config.yaml
encoder_arch: "resnet_bottleneck"
model: "contrastive image-text model"
dataset: "drawn branching plants"
train_examples: 72500
image_size: 32
crop_scale_min: 0.8
horizontal_flip: false
color_jitter: 0.1
cutout: 0.25
tokenizer: "word"
vocab_size: 26
loss: "sigmoid"
embed_dim: 256
encoder_norm: "batchnorm"
encoder_activation: "hardswish"
encoder_channel_attention: "se"
encoder_drop_path: 0.05
encoder_depths: [4, 4, 4, 4]
encoder_kernel_size: 3
encoder_stem: "single"
encoder_avg_pool_shortcut: true
encoder_widths: [192, 384, 768, 1536]
text_encoder_causal: true
text_encoder_width: 320
text_encoder_layers: 8
text_encoder_norm: "rmsnorm"
text_encoder_norm_position: "pre"
text_encoder_activation: "relu"
text_encoder_mlp_ratio: 4
text_encoder_head_dim: 48
text_encoder_fused_qkv: false
text_encoder_bias: "all"
text_encoder_qk_norm: false
text_encoder_parallel_block: false
text_encoder_inner_norm: false
text_encoder_positions: "rope"
init: "kaiming_normal"
residual_init: "none"
optimizer: "soap"
beta2: 0.99
learning_rate: 0.0018
beta1: 0.95
shampoo_beta: 0.99
eps: 1e-08
precondition_frequency: 25
max_precond_dim: 512
one_sided: false
adamw_lr_other_params: 0.001
max_steps: 6000
batch_size: 128
epochs: 10.6
lr_schedule: "wsd_sqrt"
decay_fraction: 0.3
final_lr_fraction: 0.01
warmup_steps: 120
weight_decay: 0.0
adamw_weight_decay_other_params: 0.01
Rows from block 9 of the image encoder, named by matrix and row number. Each number is 128 + 32 x the weight over its row's rms, rounded and kept within 0 to 255. All counts start at 0. After the name is the row's rms in percent of the matrix's.
# fc1: squeeze-excite reduce (encoder.blocks.9.se.fc1.weight, 96x768), inputs 512-639
fc1.6 079 [131 118 143 122 123 104 115 117  86 131 151 128  89 143 142 134 146 101 124 162  92  46 142 146 162  82 134 101 152 106 114 149 137 148 122  63 133 138 146 141 139 126 104 130 141 155 149 183  76 112 206 173 146 142 167 121 129 133  83 135 182 147 174 147 140 126 132  93 129 120 140 123 106 176 136 115 122 121  92 124  96 111  78 102  65  93  82 131 151  94 166 139 149 198  85 113 167 179 133  92 127 120 181  96 111 137 109 127 136 112 172 187 100 149 173 111  23 158 134  63 179  83 106 158 122 137 118  89]
fc1.7 113 [141 101 129 121 123 179 161 149 145 150 125 123 174 129 173 178 201 134  96 139 141  84 213 125 145  87 102 146  83 171  78 117 233 163 103 111 190 115 124 123  91 150  96 124  72  87 158 111 102 146 152  78 101  97 121 122  82 137  75 132 118  82 134 108 111  68  91 179 143 145 145 128 100 112 111 148 178  85 110 142 140  95  71 131 169 118 146 129 169 136 177 136 120 116  83 104 128 106  81 147 120 122  52 140 186 144 127  85  83 125 172 155 149 101 140 156 134 221 149 150 175 135 131 137 164 132  88  94]
fc1.8 106 [124  83 153  90 147 110 127 116 164 160 120 127 139 134 169 131 137  92 117 187 133 119  98 124 141  95  97 141 149 201 144  79 141 131 129 130 176 179  67 200 123 115  98 115 150 100 120 125 119 131 126  92 109 150  92  97  86 129 129 127 134 150 147 115 115 136  68 156 133 116 163 103  72 126 180 138 137 104 150  73 144  82  85 110 173 103  81  84 189 142 171 141 150 109  82 173 152  91 137 125 100 123 108 124 127 165  67 129 102  70  66  79 115  82 104  91 148 119 129 138  96  65 123 132 185 130  87  72]
fc1.9 111 [103  91  96  97  97 160 163 160 207 124 112 102 138 131  98 162 178 128 134 127 137 138 186  78 107 147 205 141 109 171 110 166 128 142 159 162 157 154 127 204  98 112 116 182  93 130 171 102 171 182 122 106  58  85 172 128 103 118 102  78 108  91 145 130 176  85  69 123 124 156 101 127 128 162 137 178 147  76 131 136 151 104  88  93 149  94 149 127 175 104 165 167 103 120 143 114 124  75 163 158 109 154  50 116 178 167 129 145 116 102 136 115 114  96 169  58 134 194 177  94 179 157 138 103 198 110 137 118]
fc1.10 093 [121 121 149  63 104 104 121 140 138  91 174 134 146 120 167 142  89 115  85 122 150 154  82 173 144 161 116 116 183 117 181 156  88  83 121 136  96 165  58 159 157 117 127 119 117 173  70 116 178 122  85 119 135 158  54  97  75 125 145 135 111 127 117 104 118 132 160 120 127 107 107 114 144  68  73  85 149 143 174 165 165 147 113 180 123 165 160 103  90 104  70 109 108  96 110  96 149 103 176  95 130 162 183  87  95  85 144 147 147  85 136  76 140 154  87 161  92  82 122 202  67  90 140  93 134 103 127  98]
fc1.11 128 [126  86 104 155 108 119 201 165 171 176 147 146 108 162  67 150 146 146 125  82 149 115 187 109 142  66 111 108  60 133  62 154 170 184 118 162 118 131 115 150 101  82 147 127  81  83 172  98  92 155 128  91  70  78 150 156 130 162  80 105 155  67 155 115 112  66  69 152 155 139 124 101  74 138 159 157 142  96  98 121 120  84 102 119 127  97 184 167  94  99 142 134  92 111 158 142 110 120 116 139 144 153  83 144 169 176 110 125  65 133  96 146 123  73 145 128 127 181 161 174 152 167 154 168 143 167  97 104]
fc1.12 117 [109 123  81 101  83  95 106 110 113 125  93  93 121  69  96 205 148 162 113 119  97 140 165 108 140 163 165 198  59 144  73 179 148 152 155 130 139  91 153 203 115 178 117 177 120 125 155 132 176  95 242 207 105  89 191 201 163 132 123 138 146 108 121 148 125 137 137 135 125 154  93 140 133  93 146 166  92 123 117 153 171 118 124  87  94 148 122 182 125 122 149  87 139 120 119 146 157 172 145 135 132  83 128 126 158 145 122 137 155 156 123 184  68 100 133 109 124 162 175  78 139 121 112 112 101 141 214 168]
fc1.13 083 [144 112 117 142 130 141 152 144 152 113 108 172 148 122  76  95 131 110 105 146 134 155 161 123 180 119 129  97  99  94 125  73 137 137  61 188 123 139 122  96  73 136 175  73 122 116 110 116 183 156  87  85 123 112  91  53 155 136 132 130  87 129 173 106 136 101 103 156 106 182 140  82 158 151 135  76 126 165 175 174 127  91 101 179 157 162 141 110  70 131 130 133 117 106 125 116 117 151 108 157 183 148  67 209 144 110  78 103  68 119 127 190 167 127 142 168 148 130  97 201  81 169 157 162 137  77 117 122]
fc1.14 092 [182 177 158 108 131 181 130  85 131 100 108 139 162 123 153 114 177  70 131  46 163 185 150 130 185  97 145 115 161  90 101  81 121  56 131 145 165 117 155 139 154 148 137 117 184 119  93 173 161 161 148 141 157 137  96 161  96  95  88 177  99 120 118 159 160 146 174 110 123 173 122 170 178 108 153 124 122 110 159 133 145 147 128 115  82 163  94 110  77 116 102  92 143 151  97 104  84 129  73  69 154 128 145 143 106 140  82 105 118 164  93 150 164 186  43 143 176 128  96 141 118 154 123 133  80 133 132 142]
fc1.15 086 [112 144 149 136 178  90 135 118 127 123 129 100 164 103 130 174 168 107  97  86 127  88 145 173  95 171 162 174 100 151 165 148 128 158 103 174 148 122 148 126 122 186 187 118 145  66  91  79 115  75 153 164 142 114 122 129 164 144  84 181 154 110 154  95 148 142 174 138 107 138 117 136 202 125 109 118  90 161 132 159 109 116 151  81  96 153 108 115 120 156 142 133 127 129  94 108 114 143 102 129 182 149 143 175 108  68 150 206  96 166  99 167 107 107  63 112 120 109 110 131 121 189  73 177 104 116 156 112]
fc1.16 102 [ 77 124 104 133 119 163 124  92 113  97 171 122 126 173  76  94 115 153 127 125 158 147 187 152 162 158 117 116  71 121 122 163 140 105  69 129  71  88 131 119 101 137 142 169 104 161 107  95 148 112 115 154  95  75 145  81 185 179 161 131 208 142 105  90 126  89 171 127 142 133 110 127 171  81  24  93 100 143  99 151  92 147 156 124 106 177 168 181  77 122 143 139  98  96 123 126 144 124 136 127 143 138 146 137 124 117 184  75 150 168 187 110 108 117 151 138 151 108 117 112 135 141 128 116  97 111 164 152]
fc1.17 085 [ 73 120 135 142 117 134 156 149  63 115 110 145 110 135  84 151 123 104  84 109 122 167 154 148  80 134 143 115  99 104 155 177  92 123 160 166 130 127 139 156 134 127 177 146 109 133 117 127 194 108 109 137 100 118 100 126 156 129 132 110 155 138 143 120 145 165 142 169 119 172  70 122 166 124 128 102 122 142 156 170 116 156 128 112 116 144 187 189 139 131 114  98 106 126 130 137 123 161 137 126 159 108 113 148  93 125 151 101 147 176  63 104  88 132 135  90 153 101 173 188  88 158 112 156  85  47 156 153]
fc1.18 077 [120 105 117 123 190 118 138  96 155 112 164 128 146  96 170 150 115 134 111 126 158 136 116 114 146  55 151 114 169 120 101  74 107 150 120 126 205 135 100  69 154 149 199  51 126  72 107 114 146 147  88  45 165 181  49  80 146 145  74 135 141  97 174 137 115  90 162 166  88  94 125  97 108 113 134 114 173 169 197 157 122 106 112  95 111 134  70 109 120 146 146 171 110 107 121 109  58 116 100 133 127  99 114 134 119 100  41 129 103 127 123 134 148  79 104 172 146 148 116 144 150 100 132 146 176 113 133  52]
fc1.19 094 [ 99 124 140 153 151 110 113 116 140  85 189 164 134 113 114 111  59  97 121 157 112 117 113 133  86 121 175 105 163 132 201 153  93  99 156  77 116 162 159 146 111  63  85 163 152 191  91 103 117  75 133 133 147 155 141  85 152 150 141 138 147 190 125 108  92 198 142  94  89  51 116 110 158 151 138 119 123 160 114 123  97 128 113 175 128 111 120 178 181 136 132 160 173 158  87 188 204 156 118  56 155 105 147 101 100 113 113 167 149 133 155 133 132 115 118 139 123  93 133  59 128  84  97  85 158 103 132 142]
fc1.20 094 [ 69 183 164 132 153 125 194 147 116 144 153 130  96 186 146  89 141  51 137  91 152  49 145 170 165 117 108  90 135 117 185 147 144  71 106 149  26 103 112 105 111  98 111 130 177 127  70  65 134 145  86 117 100 141 129 129 134 135 133 111 174 128  94  73 177 136 127 158 124 179  98 136 143  94 114  88 111 158 118 190 159 151 151 101  75 157 105 113 130 117  95 155 143 140 175 168 137 154 121  84 139 154 121 146  86  76 128  69 168 177  81  63  73 109  66 125 147  87 186 153 139 118 122 117 155 160 145 171]
fc1.21 090 [ 54 110  83 123 116 111 198 130 103 149 123  84 147 100 150 147 151 183 190 137 183 112 149  31  76 155 203 215  68 117 150 173 100 120 154 147 164 120 145 160 122 177 152 178 126  93 101 113 114 103 171 148  93  83 165 135 177 145 117 160 146 143 100 140  49 120 104  84  68  80  91 114 146 140 113 139 165 110 114 159 135 133 122  73 118 127 168 176 119 139 109  70 143 106 126 155 197 151 155 100 195  92 148 124 129 108 106 166 137 127  92 173 120  87 178 112  83 179 157  93 149 115 110 147 100 126 185 175]
fc1.22 117 [ 63  83 134  88 104 104 188 126 101 140 138  56  85 112 128 161 186 141 140 150 155  99 148  77  87 173 186 184  40 173 122 218 142  96 111 125 106 125 171 156 155 135 193 189  93  88  99 118 180 108 165 137 110  99 139 128 189 101 113 151 153  74 105 144 150 121 111  49 125 153  95 102 139 102 109 130 170 113 132 176 116 134 184 105  88 115 134 181 108 146  85  76  79 121 101 124 146 128 168 159 171 140 140  82 124 126 169 108 118 165 131 124  74  86 102  76 163 144 142  99 148 129 117 117 125 112 219 156]
fc1.23 094 [152 143  70 129 110 189 176  98 140 127 124 115 156 139 138 120 125 147 133 154 106 121 190  90 163  75  98 166 108 150  97  93 161 166 101 109 122 129  97 141  69 118  85 110 111 101 191 157  98 189 142 113  61 115 150  68 111 158 160 118 163 111 166 108 125  76 109 152 131  98 129 106 115 118 122 141 114  95 123 106 116 108 112  93 137 131 182 121 118 108 167 139 148  98  68 126 118  68 124 138 139 130 106 147 142 125  62 119  89 143 143 155  50 104 167 158 101 225 133 133 183 157 194 114 155 124  84  82]
fc1.24 114 [150 147 166 116 151 154 108 112  91 168  71 153  96 155 119 119 122  91 196  60 105  87 133 103  83 113 103 152 159 102  78  77  77 107 138 122 129  99 150  81 163 146 139 106 109  96 141  96  92 101 114 106 214 103 131 159 186 104 120 166 184 140 107 198  96 151 168  78 151 121 148 152 112 180 138 114 120 110 130  56  77 167 165 171 140 116 117  71 135 204 115 141 159 199 135 134  88 141  70 124 141 117 164  84 108  70 125 131 102 140  71 133 151 131 206 150 148 107 112 107 127 166 165 148  73 164 169 107]
fc1.25 103 [ 98 196 155 145 118 153  79 101  77 113 148 115 139  55 161  88 102 136 122  90 100 124 116 209 158 132 153 120 164 124 145 134 106  88 101 130 109 119 136 100 139 129 140 145 182 199  89 129 163 108 160 151 154 168 108 182 118 165 130 181 209 160  79 121 196 140 172 114  98 159 113 140 167 112  78 130  94 181 151 114 123 162 172 142 106 181  86  79 138 132 137 116 142 161 190 157 119 181 133  69 166 109 169 135  72 110 140 110 190 105 132  84 103 163 171 150 121  92 114 157 100 105 103 113  77  87 187 150]
fc1.26 083 [ 94  62 140 158 138  91 141  84 116  87 163 145  94 151  98 165  77 179 151 110 136 130  63  75  41 175 191 145 129 105 147 172  68  75 142 151 138 125 151 142 134 111 139 147 106 128 131  75 161  56 170 166 130  94 135 220 145 139 148 117 126 117 127 109 139 162 123 102  73 144 121 116 125 156 166 119 134 116 139 114 133 168 139 133 165 103 113 144 111 108  45 129 144 147 143 184 164 184 167 161 105 149 149  59 109 151 133 130 147 128 179  90 182 139 124  87  88 128 161 116  97  65 133 148 102 109 180 155]
fc1.27 106 [178 118 123 144  96 190 127  97 113 192 130 180  65 179  98 148 139 159 186  96 120 169  97  78 110 145  84 135 110 134 120 118 121 114 150 159 131  87 206 150 163 170 167  99  98 128 172  95 117 137 126 158 125  89 122 139 163 157 104 113 129 159  94 154 105 133 138 119 137 162 147 155 105  92  87 147 159 132  98 155 157 155 184 141 134 127 126 168 134 105 139 111 134 139 155 106 132 119 115 193 158 131 126 130 170 125 190 141 107 157 147 178 149 109 191 105 126 149 114 126 121 139 173 159  70 164 141 196]
fc1.28 109 [165  98 121 153 132 196 126 147 167 188 103 194 137 148 111  97  99 139  98 161 115 207  98 100 159  33  67 112 179  97 116  87 180 176 143 134 126 148  98  67  95 105 108  36  87 105 201 128  87 184  95 101 119  90 101  85  86 109 155  81  83 111 184 127 100 113  67 144 182 127 156 104  95 148 164 141 164 151 159  75 133 122  83 181 150 116 150 162 103 168 163 148 142 118 112  74 100 114 158 143 134 113  99 150 141 136 100 100  92 118 155 114 117 137 158 154 157 141 114 153 150 158 151 131 131 131  56 114]
fc1.29 104 [106 191 166  82 170  97 111 114 136 111  78 164 144 136 131 106 145  91 123 103 145 102 125 173 145 120 129 144 124  42 127 125 124 112  97 121 149  86 138 111 147 121 166 150 183 124  49 137 136  86 102 107 175 179 100 163 141 118 122 183 136 163 148  80 193 160 152 130  90 166 118 166 138 119 154  95 114 207 143 128  83 182 157  99 109 144 106 109 142 152 108 133 108 155 166 106  81 192 109 118 145  90 181 159  79 105 110 106 167 115  86 104  97 154 138 148 133 108 155 193  90 165 129 164 104 107 147 115]
fc1.30 121 [117 157 113 153 145 147 105  81  72 147 126 111 121 111 107 119 186 193 125 121 139 155  94  96 145 192  90 154 139 128 124 125 128 133 136  94  82  83 197  97 161 143 145 119 103  81 128 112 124 105 164 171 146 113 116 133 168 130 105 167 180 127 112 136  82 120 175 105 155 143 148 125 167 121 115 146 113 172 156 170 117 135 166 141  75 174 128 168  63 222 125  63 116 103  96  97 105 146 122 119 183 100 106 146 117  72 112 116 132 167 119 139 141 123 111 123 174 106 120 122 136 159 144  31  58 151 178 160]
fc1.31 084 [117 125 136 176  76 116 181 151 116 138 170 167 102 176  83  93 105 145 136  90 131 139 125 165  99  65  83 110  93 122  83 120 114 132 127 176  69 112 154 147 122 121 151 124 101 107 104 127 148 152 168 108 169 108 133 156 177 155 130  67 165 106 111 150  50  82 128  64  99 135 137 116 132 139  81 148 147 111  91  94 146 110 131 153 158  92 161 119 118 149 138  86 105 108 107 116 153 143 131 116 111 186 131  99 132 150 162 123 102 157 103 151 134 115 164 118 104 152 175 130 175 126 159 146 110 130  96 113]
fc1.32 101 [177  58 124 145  91 227 105 118 151 142 143 116 108 179 136 120 127 115 161 144  80  93 146 107 144 118  32  97 160 134 103 130 172 146 117  92 109 107 136 111 116 121 102 102  67 117 161 167  87 173 162 117 127 105 137 102 140 136 136 130 150  91 172 152 147 100 148 116 198 109 176 125  82 127  88 139 149  96 122 100 112  66  98 138 155 112 154 108 108 113 199 155 179 108  62 146 144  93 106 144  85 154  91 127 173 148 124  63  73 116 129 160 125 123 162 114  90 160 133 120 145 132 134  60 122 201  88  98]
fc1.33 110 [102  97  68 147 103 113 181 165 156 162 134 136  93 155 121 103 154 173 152 124 180 126 167 101 118 101 139 169  78 178 111 190 117 128 131 131 120 147 100 165  75  89  89 149  65 100 143 119 117 158 158  80 109  83 161 126 178 170 116  78 153  49 135 111 127  90  95 114 110 139 117  98 139 166 108 150 126  88 122 138 160  58 110 146  91 109 183 138  93 126 127 118  91 107 158 161 152  96 156 123 118 167  74 121 172 166 133  88 135 110 124 128 171  87 130 105 110 203 222 113 190 128 143 142 170 137 126 138]
fc1.34 074 [111  98 175 163 131 167 112 107 197  93 139  94 176 142 151 122  98 106 150 176 166 170  94 181 143 104 112 128 126 171 165 116 143 151  91 182 128 133  78 121  31 120  91 140  77 120 145 119  76 110 141  95 146 103 125  78 117 145 142 124 198 128 154  92  91  83 132 121 144  30 204 105 158 141 144 116 136 133 156 161  93 132 105 103 133  99 116 128 104  82 158 155  83 129  62 168 131  80 120 117 113 182 133 134 146  86  96 188 123 173 117 157 119 112  67 155  87 148 117  97 123  88 115  77 114 168 102 103]
fc1.35 117 [120 101 172 138 118 146  94  62  97 205  58 158 101 132  97 115 142 153 116 118  99 113  86  92  91 137  92 153 146  86  94  43 115 127 159 126 145 111 184  73 139 156 106  94 122 104 157 115  98 165 126 140 191  98 145 163 183 100 149 161 120 153 118 186  72 148 141  85 155  95 217 173 101 180 156 114 122 114 130  75  99 145 161 184 134 140  85  87 170 205 139 114 170 146 121 133 113 122 111 172 124  75 138 136 197 124 120 108  84 124 121 149 147 137 165 134 182 135  87  80 125 141 117 130  58 192 118 155]
fc1.36 081 [ 97 133 103 159 105 157 126  64 136 146 149 105 164 179 164 169 133 160 113 175 154 158 167 111 116 126 155 165  75 175 181 157 134 111  81 154 158 121 143 183  75 139 147 158 131 124 100  85 114 123 122  98 122 134 117 108 140 122 179 136 208 171 185 135 103 110  64 132 107 131 158 111 129 110 123 146 124 111 115 225 158  96 107  91 119 129  75 170 123 193 105 118 167 131 142 119 185 129 216 156 110 134 131 164 136 113 119 165 110  92 149 118 121  63 111 147 148 135 150 111 104 108  65 106 125 119 158 181]
fc1.37 087 [125 116 166 133 161 134 133 169 140  92 122 140 176 133 184 142 148 173  93 168 184 119 147 123 148  81 125 126 154  86 111 111 192 197 138  86 150 194  86 132 143 144  98 102 140 121 110 170 134 144 110  75 112 162  78 127 115 119 145 133 109 106 141  87 119  81  77 180 154 123 103 102 118 131 189 125 154 119 148 123 160 147  73 101 109 121 120 115 108 111 156 164 150 122 111  62  98  99 142 123 120 151 108 134 156 103  65  99  87  94 128  89 172 132  91 145 148 173 112 179 123 147 158 171 195 129  87  72]
fc1.38 081 [127 151  95 157 136 137 203 100 108 140 168  75 198 155 152 101 163 167 115 178 190 181 140 157 139 138 162 109  79 156 119 128 134 126 142 159 133 107 124 116 144 147 113  90 124 132  62 125 165 119 184 109  96 127 143 120 156 101  89 155 147  86 125 106 179 103 104 156 108 148 131 134 161  94  84 120 108 151 134 148 137 107 152  66  88 148 130 172  89 146 124  48 132  70 107 104 181 130 230  68 178 136  97 160  70  67  75 154 115 155  67 166  88  87  42 128 104 135 111  90 142  86  75 102  78 110 170 148]
fc1.39 083 [156 147  95 129 143 118 183 122 174  73 138 129 145 150 108 120 139 158  97 116 167 140 151 162 185 111 132  93 169 121  98 129 172 117  94 155 116 104  64 117 152 154 151 137 160 100  59 145 102 142  85  99  84 112  68  87  96  83 120 115 105  86 150  81 138  88 146 141 153  68  61  81 137 109 136 125 118 152 126 154 144 112  85 113 110 151 125 148 124 141 132 128  49  89 150 101  30 110 113 121 132 129 135 181 109  94  48 165  97 151  89  50 125 171 104 154 154 124 118 188 107 166 173 118 150  76 121  84]
fc1.40 084 [130  98 106 133 139 122 125 157 103 155  68 107 147 123 146 143 177 154 111 143 125  80 121  68 159  86 102 139 149 158  81 126 151 161 154 163 179 186 115 176 158 136 134 114 116  75 135 168  75 181 170 109 121 130  62 132  75  70 116 130  95 104 155 121 168 126 133 158 106 180 139 127 105 113 106 173 168 144  78 100 131  80 135  98 172 108 131 124 170 113 154 126 116  88 129  76  88  71 136 147 151 189 109 132 149 127 134 116 132 131 127 102 149 105 129  45 161 148 125 101 133 159 159 130 160 123 140 105]
fc1.41 120 [ 84 103 129 108 128 109  95 155 108 100 154  86  96 118 164 132 109 132 140 205 111  82 102 146 108 136 187  97 153  88 197 170 101 124 174  60 152 221 105  80 127  90  75 135 132 151 126 156 157  95 153 147  95 169 173  86 119 146 118 166 108 167 124 132 161 160 128 105 102 124 119 128 107 174  94 102 113 118 119 103 132 132 101 139 139 150 112 156 155  86 109 165 173 122 141 111 182 140 128 101  92 126 137  99  93 131 133 106 202 121 132 103 104 159 107 112 153 128 131 105 132  81  98 140 183 101 162 146]
fc1.42 078 [ 97 128 126  81  54 102 163 121 136 154 120 121 120 100 150 143 118  97  96 120 153  95 163 114 121  98 132 177 147 202 128 119 148 122 111 150 146 105 170 107 122 112 146 149 143 141 126  70 101 146 111  99 111 119 153 138 144 161 130 109 134 118 159  94 137  76 114  95 151 133 165 120 100 154 179 144 172  98 152 173 199 179  94 115 159 132 139 139 137 116  96 114 116 104 121 200 113 101 182 180 133  61 129  94 121  89  77 215 130  75  97 132 123 102 154 174  97 168 126 138 124  99 111 124 154 195 109 120]
fc1.43 107 [168 124  91 150 101 156 161 108 154 171 115 104 125 166 111 138 166 139 124  88 133 114 188  92 160 109  80 116 105 161  83 125 152 167 112 133  88 122 115  85 119 125 155 133  73 141 119 114  54 173 143  79  94  92 137  98 144 144  84 117 131 133 145 140 144 103  99 139 183 127 167 113 138 156  95 136 112 179 127 155 114  97 100  74  87 138 167  98  93 134 135 136  89  89 130 115  91  81 111 171 187 201  97 153 163 131 122 120  64 127 121 181  92 112 115 120 111 171 148 107 197 172 167 127 155 142 110  93]
fc1.44 083 [111 199 146 147 110 109 163  87 140  97 147  73 155  91 130 128 158 123 175  80 110 119 141 150 102 184 170 108  94 130 134 150  87  99  84 177 127  82 123 127 125 146 158 182 109 145  66 148 184 115 122 116 131 132 117 189 172 103 152 138 197 152 116 121 158 134 108 145 161 169  97 122 216 104  63 134 104 156 133 159 177 145 134 109 104 124 149 142 153 152  71 140 121 119 185 128 120 129 185 146 132 138 125 155  99 126 152 168 144 160 121  79 159 112 112 164 155 165 156 130 114 171 138  92 126 109 188 161]
fc1.45 087 [ 56 132 178 131  55  74 112 105 123 121 127 122 124 146 105 152 153  79 135 131  89 140 156 137  67 194 172 144  62 103 176 213 109 141 143 177 141 105 128 166 132 147 116 175 140 116 104 110 172  93 135 148 123 113 151 151 126  94 104 140 114 121 127 107 141 162 140 105 106 167 104 140 127 106 126 158  67 139 107 175 118 164 142 150 147 138 124 145 117 147  94 108  86 126 138 157 160 184 130  65 118 122 104 159  97  91 126 175 114 162  79 124 129  97  88 102 126 146 160 116 102 144 135 154 105  73 138 149]
fc1.46 102 [ 95 148 143 125 110  85 117 181  90 123 142 114 126  68  87 115 133 103 161 126 149 170 110  97  72 139 149 155 121  79 139 141  73 119 139 123 178 137 173 120 170 178 164 177 157 112 138 177 175  62 120 175 114 122 143 160 152 121  85 152 128 106 119 173 120 188 154 106 112  89  46 152  82 168 209 120 152 114 157 140  69 130 148 151 152 118 131 193 129 109  90 105 126 155  83 108 126 180 108 127 120  60 109 127 104 168 111 171 131 170 118 198 144 169 187  92 130 109 112 101 123 133 147 152  93  98 150 150]
fc1.47 084 [ 73 104 143 108 118 110 111 122  80 160 117  96 119 119 161 120  57  95 147 159 119  26 126 150 135 110 133 166 182 123 138 108  66  93 149  73 199 150 147 106 125 102  63 119 148 130 120 129 164  82 152 101  92 148 151 107 163 105 136 123 146 160 156 147  88 130 151  62 112 113 194 141  90 155 140 120 149 104 105  28 124  87 131 167 191 118  87 128 144 169 128 120 173 173 126 145 147 116 148 104  75  90 155  94  93 138 115 107 148  65  99 103 102 111 147  96 144 116 142 111 115  75 101 151 117 135 113 102]
fc1.48 091 [ 91 135 119 101 114 150 149  71 112  94 142  88 149 121 175  99 106  99 124 177 130  93 170 144 157 121 136 111 127 155 121  83 144 144  99  92 134 162 103 171  85 134  52 123 122 143 125 129  99 119 169  86  97 145 115  58  92 145 130  92 117 139 138  73 151  99 123 143 154  83 174  77 153 133 126 120 114  92 152 140 146 162  81  88  86  94 115 116 147  78 146 140 136 125  64 150 150 120 136  38  52 138 117 122 107 102  68 148 172 135 127  87  74 102  69 113  56  94  68 140 117  38 107 151 157  73 106  96]
fc1.49 083 [108 136 160  82 141 166 167 155 186 155 141 173 152 183 147 150 122 108 152  99 108 179 152 155 148  52  65 170 123 123 168  94 155 168 100 167 177 118  76 144 107 181  86 100 128 197  87 110 148 152 141  54  95 156  57 133 143 112 182  97  60 137 155  99 121 121 134 182 132 171 156 129 141 121 192 167 107 149 137 131 181 179 131 137 118 128  87 122 104 127 164  64 122 141 151 109 120 109 187  97  81 150 118 155 145 103 142 183  77  94 156 129 103  92 125 117  96 147 138 173 144  73 110 172  93 151  48 141]
fc1.50 124 [130 131 181  87 123 134 117 131 138 119  80 124 183  88 192 166 143 116  86 153 111 119 124 155 175 133 147 146 176 138 131  78 161 116 154 104 159 122  99 151 156 114  90 105 206 140  64 144 121 130 155 121 126 170  97 142  68  78 150 166 110 176 142 117 176 128 139  94 100 204 125 114 119 111 144 144 151 140 163 138 185 140 145 115 114 188  44  83 155 154 129 101 148 145 155 118 107 132 155  65 113 107 125 125 101  95  92 133 171  84 105  22  98 105  42 130 163 153 106 167 121 107  81 168 162 119 153  89]
fc1.51 107 [ 89 194 134 108 191  49 121 134 115  89 127 162 125  98 120 121  94 118 166  90 108 148 123 186 121  94 152 116 150  65 122 126  71  73 136 127 174 145  90 121 119  96 131 131 152 127 137 120 134  47  93 127 104 141 115 151 119 114 101 139 145 130 111 154 159 176 136  73  40 108  87 129 168 189 166  67 103 129 163 127 103 167 149 162 168 130 128  95 112 154  41 163 130 177 116 142 126 145 113  67 141 115 141 143  61 119 107 138 131 108 132  96 150 140 150 163 110  98 167 161  86 125 133 192 119  74 132 153]
fc1.52 100 [155 177 166 113 152 124 105  98 132 138  81 107 169 148 103 175 163 119 112  91 115 152 151 132 168 111  71 137 106 137 134 113 183  88 112 164 180  70 129 126 170 127 123  66 157  94 102  90 126 138 111 111 180 107  74 134 102  82 128 135 135 158 153 135 148 110 129 112 133 101 179 156 162 124 183 165 116 180 122 133 176 145 195 122 108 152  96 115 139 173 144 137 131 146 163 108  61 119  68  94 156 157 111 178 140  67  92 125  99 156  81 128 123 105  96 154 159 150 140 130 128 174 128 182 109 195  98 139]
fc1.53 131 [123 182 170  74 178 132 124 159 118 141  84 105 167 106 143 161 140 109  97 102 116 130 153 151 175 100 119 149 144  86 116 132 134 132  87 104 215 118 129  93 181 134 152 137 170  69  91 160 150 132 101 118 132 181  93 162  88  65 125 181 156 145 131 101 173 138 129 130 104 159 113 180 156 153 170 130 123 160 130 101 120 143 125 109 129 147  94 118 160 154 135 135 153 162 152  84  87 128  65  95 139  86 158 155 107 100  85 114 124  94  83  92 132 128 109 131 142 152 121 162  98 133 106 173 139 100 110 106]
fc1.54 118 [155 163 154 113 129 117 111 123 105 102 115 151 142 113 151  92  89 106  74 123 153 114 129 160 153 129 137  90 187  98 166 120 141  79  95 119 128 155 112 103 166  86 105 108 167 186  91 167 125 129 175 137 135 196  92 106  99 148 131 124 115 126 153 106 144 139 149 147 115 150 148 101 155 122 138  87 109 155 160 130 148 148 120 116 110 158  97  57  98  96 105 157 127 120 114 125 104 107 153  64 121 127 167 159  78 117  63 123 184  99 126 117 110 170  91 129 148  95 116 171  97 104 122 141 127 108  99 130]
fc1.55 117 [127 116 160 120 114 117  87 139 159 158  69 144 128 149 132 119 104  94 110 154 116  82 140 135 122  77 141  61 171 116 117 111 127 134 128  95 200 161 100 104 114 115 131 105 129  85 153 142  98 103 109  87 120  86 152 108  97 152  87 119 114 112 125 141 109 159 125  84 113 102 145 127 103 211 160 102 132 114 123  62  77 117  97 158 185  87 102 138 197 125 144 178 149 167 135 108 158  93  84 129  94 136 115 167 150 125  91  90 117 111  99 124  98 136 150 119 131 158 138  59 110 133 109 173 147 124 112 115]
fc1.56 091 [153 122  80 144 163 163  89 115 105  69 101  57 165 143 139 116 184 152 154 136 115  83 145 112 145 170 162 136 123 150 126 174 146 168 112  92  63 114 155 148 110 124 110 157 127 151  99 181 145 126 210 160 123 104 137 132 168  88  95 128 198 150  84 119 166  96 165  96 131 103 105  89 151  88 126 119 119 121 126 153 118  93 155  80 101 154 125 125 108 104 124 116 142 135 106 112 199 160 123 148 124 172 132 163 136 103 148 132 157 221  98 167 124 168 132  99  77 114 116 103 157 141 133  75  89 158 168 135]
fc1.57 091 [118 195 156  82 120 106 106 142 122 119  99 104 143 163 111 133 149  80  95  83 111 167 123 241 181 141 106 109  95 103 150 149 137  75 119 167 144  88 167 150 153 199 103 124 129 125 105 104 181  74 123 123 158 142 165 133 160  78  85 139 141 173 156  95 192 150 143 126  92 174  83 145 191 114 114 105 122 193 111 188  80 156 172  77  84 151  71 111 145 105 111 150 124 116 186 114 121 179 158 130 155 100 142 214 101 110 119 148 135 153  60 150  91 161 128 117 121 110 159 178  73 135 150 183  96 122 180 162]